Rows from block 6 of a small audio embedding model, named by matrix and row number. Each number is 500 + 25 x the weight over its row's rms, rounded and kept within 0 to 999. All counts start at 0. Numbers have three digits each.
Before each channel's rows are labels from the 100 clips, of 14976, where the channel reaches its highest value: "loudest band" is the band of the loudest frequency at the time of the peak. Only what is clearly more common there than usual is listed. The data: songs of 200 made-up bird species, synthesised, often over outdoor noise.
# conv: width-3 conv (model.blocks.6.conv.weight, 320x320x3, each kernel summed), inputs 180-199

loudest band: 1000 to 2000 Hz
conv.298:492530458509477529501492560529444470480480482503531474464511

loudest band: 500 to 1000 Hz
conv.143:489501486492483486476501509460476483493529525493483530479497

loudest band: 2000 to 4000 Hz
conv.190:518462534542494483536465483509533436509486514488488494492529

loudest band: 4000 to 8000 Hz
conv.221:484510507524470508451504482481514501528474506439506437498486

loudest band: 500 to 1000 Hz
conv.315:506461496479487524493528501504491507490468494509543543499540

loudest band: 1000 to 2000 Hz
conv.291:521484493486548468510535556505503497477507516474489500486524

loudest band: 2000 to 4000 Hz
conv.154:544452459475508500515463488490528497471500494483482517499523

loudest band: 1000 to 2000 Hz
conv.251:461461464498511486525508480538517510478527504466504507425530

loudest band: 250 to 500 Hz
conv.82:511514516468467533483514489432480456487487474462483469489489

loudest band: 1000 to 2000 Hz
conv.47:533529516475496514511493504495485510499499510501486480481534

loudest band: 1000 to 2000 Hz
conv.111:544541547508511480518514531535504475486494529539483507485507

loudest band: 1000 to 2000 Hz
conv.174:481491450446519506458480524523519504491514520465477487499530

loudest band: 4000 to 8000 Hz
conv.26:510471481482485482460483500553485478492519487508500464513488

loudest band: 2000 to 4000 Hz
conv.74:532454544468489486490484520447462469473499493468489484541527

loudest band: 1000 to 2000 Hz
conv.118:522506528545453491511521519493502474487496525474494532515520

loudest band: 4000 to 8000 Hz
conv.17:499515510532441483504503460479492502484510507479534500512472

loudest band: 1000 to 2000 Hz
conv.54:503505519481508509502517477500503481550454474488503510487434

loudest band: 2000 to 4000 Hz
conv.164:497510518551490468477495472483441474497498491512496471560493

loudest band: 4000 to 8000 Hz
conv.299:543499518501505482505519511493507484517464499473497510525485

loudest band: 2000 to 4000 Hz
conv.226:521483496490473460490520488501497500491540518512474515478506

loudest band: 1000 to 2000 Hz
conv.238:452429427480524455501478469510497470475528521510471471498503

loudest band: 2000 to 4000 Hz
conv.182:515470470509486482525468477513510482487490476487462459476508

loudest band: 1000 to 2000 Hz
conv.307:534537509507510509532458506461521488486512554509500512489512

loudest band: 4000 to 8000 Hz
conv.148:523507502474465486468479475522480511508509511499495470510505

loudest band: 1000 to 2000 Hz
conv.35:519481483475469497494508455512485441519506490452496492487448

loudest band: 500 to 1000 Hz
conv.304:536487502517464486465471490461471531513531500461509518522484

loudest band: 1000 to 2000 Hz
conv.220:489506473505511484502524489551548481512492527458483443463474

loudest band: 4000 to 8000 Hz
conv.107:519500517486488477503451511515490492483559528487462490478549

loudest band: 2000 to 4000 Hz
conv.38:534535504460477522504520456509525440510463489467489500476473

loudest band: 2000 to 4000 Hz
conv.30:516475522509461520524457467478496506533496532473468484516474

loudest band: 4000 to 8000 Hz
conv.313:472491456515566515499504531504459496490495505525504455501505

loudest band: 1000 to 2000 Hz
conv.266:452466459494507448466477471507471496520526474507499487505459

loudest band: 1000 to 2000 Hz
conv.88:456462470519486505458476510508494489506504530444493483500492

loudest band: 2000 to 4000 Hz
conv.57:519516466497477508463487499481513502519479514462489490483521

loudest band: 4000 to 8000 Hz
conv.144:509482470494507489485489506497468501485489520499469480544535

loudest band: 500 to 1000 Hz
conv.306:531483470537511471544463517468474501470497526471552492491523

loudest band: 2000 to 4000 Hz
conv.105:508478486465499516505500549495479476554471506497517502537508

loudest band: 2000 to 4000 Hz
conv.172:539511528516527460537486517539528517483510517530495512493523

loudest band: 1000 to 2000 Hz
conv.211:471488455514500487475457541464495468511505492482519505518473

loudest band: 4000 to 8000 Hz
conv.237:473524502478482498520517489518531505490500521486502454482497

loudest band: 2000 to 4000 Hz
conv.225:483522458487533490482520460570540515474504509498466486495556

loudest band: 2000 to 4000 Hz
conv.112:488526463430514500472512466539509489493512525517485468464524

loudest band: 1000 to 2000 Hz
conv.230:497499536535463483495513452483513502508455444466508479537488

loudest band: 1000 to 2000 Hz; 500 to 1000 Hz
conv.16:510519527528487512522518522510500492492478517521505501493479

loudest band: 1000 to 2000 Hz
conv.202:540464511499523538520489504544516484467477501503496514502490

loudest band: 2000 to 4000 Hz
conv.287:534461533513511461488488539496516481468531504487472553474539

loudest band: 2000 to 4000 Hz
conv.79:486534489464455513462527493500493529506483432483514480488485

loudest band: 2000 to 4000 Hz
conv.115:454464477513491499488513474483442542546533499508515479496486

loudest band: 2000 to 4000 Hz
conv.312:498496545480498496443524500547504485484509486505452508516541

loudest band: 1000 to 2000 Hz
conv.51:535505495487535473491508570471511457478482531486510470473523

loudest band: 2000 to 4000 Hz; 500 to 1000 Hz
conv.140:516507482521522536529482535555542483447481493487502494473501

loudest band: 4000 to 8000 Hz
conv.150:526495547517515453533513523506523488462479492459494515505522

loudest band: 1000 to 2000 Hz
conv.108:483538510492495543491480494546473498508474448493505522487473

loudest band: 1000 to 2000 Hz
conv.233:524552527467505513454535498548566480501493500511465488535511

loudest band: 1000 to 2000 Hz
conv.60:512525528486566496535514501473485482513502522479477495515482

loudest band: 500 to 1000 Hz
conv.15:515517494507479521528484518473476507463483530501502509474508

loudest band: 2000 to 4000 Hz
conv.274:535494463544510488531477504504505470467474521506511497521474

loudest band: 500 to 1000 Hz; 4000 to 8000 Hz
conv.63:495475501491485492501476499497496483529479460469501496513496

loudest band: 2000 to 4000 Hz; 500 to 1000 Hz
conv.270:526455517502488502506509513493547501482483501473523559506527

loudest band: 2000 to 4000 Hz
conv.155:488470531518486504503448511518484458519528513479484507498497

loudest band: 1000 to 2000 Hz
conv.253:528495515480503504489522468525525520493486488488537486506483

loudest band: 2000 to 4000 Hz
conv.91:512495502468479489508504495509478504495481477486507500473487

loudest band: 1000 to 2000 Hz
conv.59:474488470512512487512496464486506465469484493493470469460477

loudest band: 2000 to 4000 Hz; 1000 to 2000 Hz
conv.92:521485514525532515493500462465461521486499497486513516447460

loudest band: 2000 to 4000 Hz
conv.160:526514483503479522543494476457535491510507550502499503464492

loudest band: 4000 to 8000 Hz
conv.269:487512486497455465458527508466456488478511483541487470505529

loudest band: 2000 to 4000 Hz
conv.153:505467493445521471487501504498523496496495502490448488507469

loudest band: 2000 to 4000 Hz
conv.149:548519538479433506508525484500502489536478528485518512498470

loudest band: 1000 to 2000 Hz
conv.131:544504519500534452482491494481509476521525531481522517483508

loudest band: 2000 to 4000 Hz
conv.168:455486495463474473479462483488443533468511490513466532488457

loudest band: 1000 to 2000 Hz
conv.261:509523505519498518509532457519573513511440489477454501470483

loudest band: 500 to 1000 Hz
conv.28:492499488471535470480465499499482497484500512573503506500497

loudest band: 500 to 1000 Hz
conv.101:518461524464524496478535506475488517508512505491490512487464

loudest band: 1000 to 2000 Hz; 500 to 1000 Hz
conv.290:538485488512506498465492517532521509487497485481472495505513

loudest band: 2000 to 4000 Hz
conv.260:526485471500530485516453576511443506492476498488482476563497

loudest band: 250 to 500 Hz
conv.152:498509462500494523496484517496503492511488533475480496466526

loudest band: 2000 to 4000 Hz
conv.97:500489464523495509537477458474492480486504543500470489498500

loudest band: 2000 to 4000 Hz
conv.24:479470479521462498439482503444496549488479494502503509439509

loudest band: 2000 to 4000 Hz
conv.113:485502475524475506506472494510497455478489463483533494493491

loudest band: 1000 to 2000 Hz
conv.165:520500497486507489468519463514534530477495499482478492498511

loudest band: 500 to 1000 Hz
conv.138:537459525474476487489477527511424471462537504472512528481551

loudest band: 1000 to 2000 Hz
conv.62:510498496489483535510529470473493488517483487467529504527446

loudest band: 500 to 1000 Hz; 2000 to 4000 Hz
conv.314:542535529472521528495523487485496469489490462493478555532486

loudest band: 1000 to 2000 Hz
conv.236:513485505450517480489487530527515457494527539480477491522548

loudest band: 1000 to 2000 Hz
conv.305:519479501482524461468451545533492472520478452474481506551481

loudest band: 1000 to 2000 Hz
conv.252:513508489457511504497538505457530488511474534441479498478479

loudest band: 2000 to 4000 Hz
conv.147:535531526522473499493509499501492467494465484433515521520474

loudest band: 1000 to 2000 Hz
conv.10:493495509468483504494494514467467501488474479502510500485449

loudest band: 1000 to 2000 Hz
conv.310:480496488534484503506508454472504509502501485476483543485495